config.yaml
hop_length: 160
embed_dim: 256
encoder_activation: "reglu"
encoder_mlp_ratio: 2.67
encoder_qk_norm: false
encoder_kernel_size: 15
residual_init: "zero_last"
optimizer: "adamw"
batch_size: 256
epochs: 77.7
warmup_steps: 1580
Rows from block 3 of the audio encoder of a small contrastive audio-text model, named by matrix and row number. Rows with one number within an expert belong to one neuron, the router's apart. Each number is 500 + 25 x the weight over its row's rms, rounded and kept within 0 to 999. All counts start at 0. Numbers have three digits each. After the name is the row's rms in percent of the matrix's.
Before each expert's rows are labels from the 100 clips, of 14848, where the router gives the expert most weight on average: "top examples" is what is common among them. Only what is clearly more common there than usual is listed. The data: two synthetic voices taking turns or overlapping, over music, noise or silence. In brackets: how many of the 100.
# router: router (encoder.blocks.3.mlp.router.weight, 8x160), inputs 0-159
# gate: expert gate (encoder.blocks.3.mlp.gate, 8x160x160), inputs 0-159
# up: expert up (encoder.blocks.3.mlp.up, 8x160x160), inputs 0-159
# down: expert down (encoder.blocks.3.mlp.down, 8x160x160, transposed), outputs 0-159

# expert 6
top examples: reverberation (81); text has "change" (25)
router.6 103:508484490495505537498530488469524481493495458489496496517465464526513565489483487511518514538470473473510512485475458506494554490520469508472535542503482463478513496493498476576534507473473492500471495518492505501470482507470526494480519479531497486499503552490454521544497466458470469490505498494502486512504477485470473545498493473520482488464503489503549510483536472468476485482472472528518491491499480488504506454462522486522529554525545514493521476493494498556441471501493476
gate.10 109:492500500482500459557470472471520498512482462502500500500482551530500500534475493544518488523500499474495500465479500550500500478547457477508537500500500500452492472490529493509500449454536559510477474512500475500512500539490457500459461500525491490500497500529486473463528474479531500537500493505529480516500470500500512463534463486471554549488527500500498456523500498489472500482458475551500543493510543515480500497533466542500489508454467486518507500510528467500466500500500535
up.10 116:527478502480494500539488462500505519529451473500500511500486521571500517511460500526510464541474491463517490465471502500474527485500500473510551468491527500462505500463493468500524478469509545500455500528500475489500500500500461498445460510518495487485505550520467480500520477500542500502500463501519500528520477500494500502500446473484500548500521508434500500517500510462461470501448500536522576528524521500488540500500492500508522529500473512524548481529533464500489500510506527
down.10 120:472500453500487517517475430500497552544508500512489500492500515468528500550530500555500479525513450471520494500452500487519516467502483500482526459540510520495572493475452530493488500523539554532500500509500516546540511500471501500518469500515514535479457506496486455532471472500500495518455500503500457495484551500500534505500528500500530500500554489546500472519500504500493464463520545500490507521480531467494458500500500523500489500502513499511500485500486492471470493550505527
gate.11 130:514500522515531521482531500498475503482482500489514480464490459536500521465479468500523458500500486485504447473464482463504500525481494571487522490481505505527473489460468523500533498514472475451500525520464500488426500558512495468500500488462486481468500537539453537529522482476493461500463500500500462503508461486500483526432478489495500516500500496489518533461500466457457501518471495512512472472515478512500530479500490479464537535538500500500514458518500530518494474513505517
up.11 123:458500477503466459526470500539542500484496525500500548524500506490499494548531519525478500500505485525530517519500497528500501430500480446500472518502486481483544470564500491514478491462528500549500475480546513504537514442471492500511476517580469514500500461469526435484500531547505500514515500500498524461472526537500500471515550490511508498500500513500505527526500478515548493504500474499494525500482532552467491500515502500552471485500507503476500521496509488490529502487500500
down.11 112:527500562524500543552500449487493500505500500561456459508500505450458533500522500500464521502500462500490500500500528544500486470525496500507500520572521477440525475531515466517500514478500500529480470519460461464506528500489494507436500518555501526500497493451459500502475500500494535526528491499494520516500460500481493500517497534500440500500500500500541500500511458500520500468489515458489500501500499461480496515543536527499465475500470500498487540506500476500500517500465527
gate.12 104:538459474502530535500531479500496528500500500479500448438502502517499532424500526489471531544509561515472546459500492500487500500525516472491500500507503495475477528494519467500495500517477473500497511527454566497511500500508513500507458497500517510507500505500555547500473535526542534500518554444499487505536452468500483500500500512558499500473500484500500485500489491500446500515500492500517500533489500501500443500488500500500479500515500508473464511491525446441508500471474470
up.12 107:461537500500500457500473537500501487500505500528518550558512491500496474500527463512525477456487441490540454539441500500512500511473484526500473488490514499520500472498484531500500500486514524502501493469557431500490511510493492500487542508502500500494495500500442457500522464485462473459500500563494519500460534528500512500473536500442500527530532516508500517518506508495551533483463514500500529468531500500500556500513500500493521500481492499522535500506481549552500500500521526
down.12 104:483500500498500500484515500565482478449459554479470501500524500486453483500530500500500500537545476520524500515500500475500462562465500494526507511500500500500511536483457479469507526531476461466500500543500500469508481481490507456470498536531450500496500477500500500500513538521500513500500525500475490464497516500497458516465527500527494464500517500465500531530518524500470468557497500484502492456535511520533525466497513465476526500500500500500539499537453500466562461524436500
gate.13 121:483500500470500491554500475500524500468500481500467488551488495500521500550510500514500465533473476495520533497500455557511544466492500431500518562500504500500500508527517483500508498444500500532478476521497494472491486493468513500463510500500500500551500495500493421491535517500500471546503508500500491494506523506471467525500501481525528474472529523485500527550534497501534449500447454534511529456491540550488500447500500486549508516500495500459490518483489475501501500499500520
up.13 116:507535500500500527440445504500527497500500524492533519555498476445572483507531500475496512481506492534500511515523508532489500500500500500460500523524445500552500500515500500500464533500500476492526500468500519523488500459487534503543500500500518500542500500485530482466489499500490507500540490505500534489468562526548462483542551508531500466515479460553533476474474500530500482500529475505514474479478494500476500522532536482500500500518511454476493500482466536500456543500500458
down.13 125:478500481500537463491483505534500442481500548490500525512541486517500440470563500500521500475496529543500500504554488540500497500500470506514463545474433513540452517492500480529500526472482465463562500458540475500456500487500475500472538529512489461539537474512531513500500525538459500516547510526500482483512519500500473499521500500483481478483500497500490500481431525492512515530500486522500463495509505506469473501532489488500530492479482474500500500475517519500525512526473503

# expert 2
top examples: text has "six" (34)
router.2 099:486509546519513500508501481507533469478503479546545495525483477520497506493469485512489490488451537485497473512480520502506455491484499532493524479459513487488512477476501507516487527491535488478515487467481516508467477514540451500466500510485466501511464470526444485473490495467525483486494506487480544537484530488478534441481471531517540526561462519516458496480524479492485508487490496499479461484479462494496541554456519499500522520505531466543471541544465521509470482485516476
gate.10 102:472499470491482482472476516464495499500500519500468467546500527500500431478518569441503500520500509500459499499500475500543502525500536488482527521500500500554503549463474459482500523527500500504519500500530519500553485510500500498523516533504461489500557478455590511500530500514500477460486444532495500476500500456517500511538512488510488504500494500484500471504504542492510507532558555447547499500500500484500500493508514500500477489473522457506500500479500500500519476508480500
up.10 098:547500500500500500500533529523489496500525541492487527484475500497448538522506462552500500458500456462555476537500499538485500460558500500500448500500500500456500435551500500500498454500461500500461500498501469508452500487500447478523523475500564500466466554542500480500503500500500500500493500516500500468500500500500452503500500490500473500475500500519520524500477500483528500478500500535462531500500500486485581473500462500500500500524495500492532500500506551520513521486540500
down.10 100:500482500485500500494500502500475500473496489500441500520513472462500529466500500502527526571500457531500500476518500514521539500520500464500465516522504500517500500500500472494513518498500508505506437500495501511529460509458500500500531504510500500500500500500540500531500500540482500515500502515489500444500500500554500500494552421522500500425500464510532510500500479541534497500500549515559547500487511494484486443541509502515500498498500550416500437487514484487500500543500500
gate.11 134:507485496509455500448449514434550471500456500504520512544501500500538468500501537452480502520536530500512550519509473518477496499500506499477537505495431500500550528500490452500473560500500489555511510500500525500483469510508558492506510479515503524480500514489500477500500500432516507500493437507498493511487540525503496546524505529500513438495482503476500500500480500522522427498504468486497506511456481500471500509500522500527500487492484500500501519500478511500500479510502444
up.11 164:479502527496465487454452486438538473500454488522531500529500480500525472520483515462469481500500548508500541509500500511479479508491510527481556500500462487520523504501478459500472555518528465542522523501507540493470463498520534489484491490500481500482500492500483475468506500435534500500500451500483514523474532521500519519500481543514532455522473517469498523472500477517500450496502500470479472497447474536496519535485532479531494500491489491500488533538465523500471466500500448
down.11 142:509478530486500543536500500498525500471530464532500496500484488520470500531460508533478498489458520493468515500473496550500515471495532500504498500500550483463528491500487476517478476500516545538500465458543500519500500450541490521434458500518477487513461500500527500484461527500529476541494465500494522502482500523500520500500441500524535500538500534500472498503547491558480478476540499516493459504469498523444507511530529500552538456519500475502469529493498498500501469508508471
gate.12 060:518503500536500546484535500500471522500527534417515500500515504465500509500500517449500500518500492500500552500500457500500583458549462457546500497554482500461500500531541445516438475500465514536500459500517482549530500489508500500500520500500500500485516525500500500515463500522521556500489496529516513497500489500500466518500500485519447500443500500542550500534477500523476497511523500504513500500528490500500500476540500535516495517501524513498499500477492494501500559500484512
up.12 046:504508505454500500500500555490514484458500500500463500459510500508500469471532500516553500514507484505530500531543500516529452514487500476500500539479500507567514474481460531504500500500500493479486500565508484480504496500424506468491523500515454461544500501523500500495500590471468463534492523492500468500500500500543500506486494500486486500531500528497500500457496561508548495500500500538546518433474508500520500500503494471471496486529519473505521500479500488509495500500554534
down.12 042:449481472561517528543504556517544473516500498523571500508500500500485484500500434500492506500495472500500500510500500496500492500475512500500478467500524546535500500491500518538488500519500503465459500479507500519455500500496500499442541545525500500512491461571500500554450516496460483500507448523511477500471446527473439497500505500522487465500500500488473540500500500500527500476538500498428493500500500500500546483500539491489500500500500535500500500531500500500512448505500529
gate.13 080:540492514507492500500536500489500500538540500471528511459519500529478499500540500512494500500544500496500474500544460500486520476514495500500500466500500500499524484479500515472563528480485514500518546480500493500500508500500472492561519500506515511500500520464546523557500500497478470445500429524533500502533470500517488524477512500500462488500470469482518500464436511503532500522488530500474500500500462465500500505471514506487551552598500550522498472500500533534523502469500506
up.13 078:484500524495500500489551500512495554524578500544500459451518497561484504500500500500494475500448523472543457500485486441497530490500492500503518500500500500452500500503503500434564468482536521496492500500500500500483518490492485500500478523464505477479490548500500500540537500503548500473488452491500503536500457500467554520469500467500492552490482500500471500500490485488479512500501500527467500522500500471500500500480498504468500541539522520525500500500552500500499500426498532
down.13 082:500535505497500490500496500487530435500486534500501498500500516456512450500500545483500500566445500513516489485500518477468500500500495514515501476500500390507472522500497467467503500480490471500543516512503504527520524517500500504450500500534501480516512452458500500463491477488514506500503500498500500501500500478535500478548500483500500490500464522500500516500496500527481509500504503510500500552500434518440430517500539478549500436513500501500491487468560472500500500484532458

# expert 5
top examples: music (60); second voice: none (49)
router.5 089:476482524515514506514538527521515478502512529560472483493526475476491540452512493521476514496522518523507548543522528491523478488490485475495477472506471486489515490516521457515465410499448537460529517466506455532458518464511473521485529516487479522497483498554511482501489528522481514482477554469491507515502499467501481481465499463498491540504486494491471505513458527459524501491469471498491484478521518506469520488503454502489490485524466514523496537471527494480508502524523543
gate.10 096:521478500435467500513500500500453534549486479461455500525489500509478480500500500415517509500513501483500522489507530500500525538500550478500500506500500500500509500500529510500514500529500500552498500572462500500546505500509542500508500468500514500530498521457500500515513504456500500495501500489544497523505531461495500500556463549425500472533500534500500486515512538506486433480509485469487479514481504500546453504533500504461500500456473500533500545480471499500500500504513479
up.10 110:500462500447500503533500511521463528547500500488450467522497509483453464500508500443502494500541496500529551515527513495500495500500553455497490466500489516500535523473498500500506460546506500511507534541472507500547523487548525500527500491500500509521479505478519486549528500497506509454446524476523513517500535451500489504500500500500449469527499528467454534532478537500484500542500502450462500500523500500507473470530470483478487469500463500532444500500463473479500500500486509
down.10 104:502467500500476462497500503517500549471500516460446500500528536521525500498475521459475524460460508481519525489544471513482500553518546552545517500493500532500479528468509548500481527536500448526469520513500504500524503500500511505500500481471500478541500508498524524497505463472523500545500460500545500451500500518466516500532482500500528477458509500442490462494550500519451496513500500468491471505479500513521500500473477512473471541490500479511500462543500500541500500453471530
gate.11 072:559470534513444526486499484504491519495461500500455520487500500500457500526500464500560500500500462497519564487530510520500490500500500479513471531500490500481534494500511500527499482500468500571500487460500493528558526500491564488468500477500500567489564500476498500516490437500500519467506500500543500496500498490470500497507500500500500500494500440441515500513482514475506526500500481470488569469500520500500487521537472497500461479500491524538512475487511449500500483477500495
up.11 076:561506524524408500511526500508479522478438505547500526496500455500500535500500500522500500481500466496537519535508500462473502507459500475500437500473475518500552473537500517500522500506500497588500500466529500476516543504500496552500530500509464511466544491486501495502512500516489492481487482496510500497500499526459500474477500500500511445503496472417528496528500489493533518517460500500500537475500489500500500500500488467524478500484498518547500500500514500513500481523521451
down.11 073:500521518500500500492500540500499492497492506500500463568505456500500490495500507500472515514474457517500449500488500508500506507482500519500500510500500503500547500514500536500485473478531532514500529516495500493500545486480500452539443500545500456533500516462477500511500478500474484479500524478494539500528500500503496500501520464443477487566478534537535518520464483500566500500465500477500499565537500519438500554520500460532536511522436474523500500473531500500489555492500500
gate.12 088:500500468500509473465500477500508510489500471438484500500513500500499530497498500508552500485484500450510476508445513500500500496500484500500475500500500500545500500469526500534548486443492500500506500522500490467500485550463500503500483507500513493530509479502486500509500486505441500517459500500558463479489464500562519500500517468430518485549543535550502525500500500576500495472500539519542484493500511500500476500545476498449500503527500453488500433458531500518500540487500506
up.12 096:500518498452481500500512549479494518500494500543506500500539521533531472525470524502500466512500548487505522499499500496517524500465496481471532500500500513500454477500473500461500518512500531500478529475500524505470500500537500540457538503481500473477481534517500499492565513467500467515527500439483550500519553468445500550513463530539540514464486497463500479543531494500497493512500474532496474501500500500500510500447552528500554533494483496491500535511479501483482451513464536
down.12 091:504503441500554437464500531491500486515522483500517500523500500490538463529502524480510500484481500481527480500508500512500513478529493475509514526531500505500500505500481498497500500466500501507500492443542500509500533500500500540500548496538510501531521453519474496452513519490500524500443520480500431417500500521500500445531518495471500500464565499533506510477473500524500480475536500504499511526500519519500445473500451514455493508453449464500500485489500500500505527465504541
gate.13 085:546500498500458504500484514500519552485466500425456500517513500536500538442518466485500519500500486500500528500525499478475500500492497564566500546500488482563488500526519563513531490447486487528500500512512479504531491523468564500500517466484480500559514508491497504476457470500472471519500458500533500473514528500500500500511482500500503520500500504536526509470500485500500522500484439500512508500492513470500508481525484498479500517500500480500500429508534500535500498440500482
up.13 083:500503503504469491513500513524500500475445495482471505491501470500457553458573460540502500492558456493519514501536500481523500514469526500500469533473476500554500470514471542516510479493482481525506521481500500502531521503500515478547495525485454500500500500485508532500471500538466506484473500524492475439515517491500486476472502471501500520500520506524498504489473493500513527540498484500499545450496500469500534504500465451514500497510500523527534443500539510540519501500573447
down.13 081:480517543527487500500500503517500500474500519500500456511516500557461549470484453500508531480495427473501490497484515491471498507500471520529492508492494500519519470527528537540500500500511500500472500541471476500483490500499534500500476460529468499500466543500470477526500494486461463467547500516492532520535467500497495525456542500487500525548476520518539557500509500443525502475446464494497479486490500517500553500496513473495554562500487519500531500500509545502480473492509468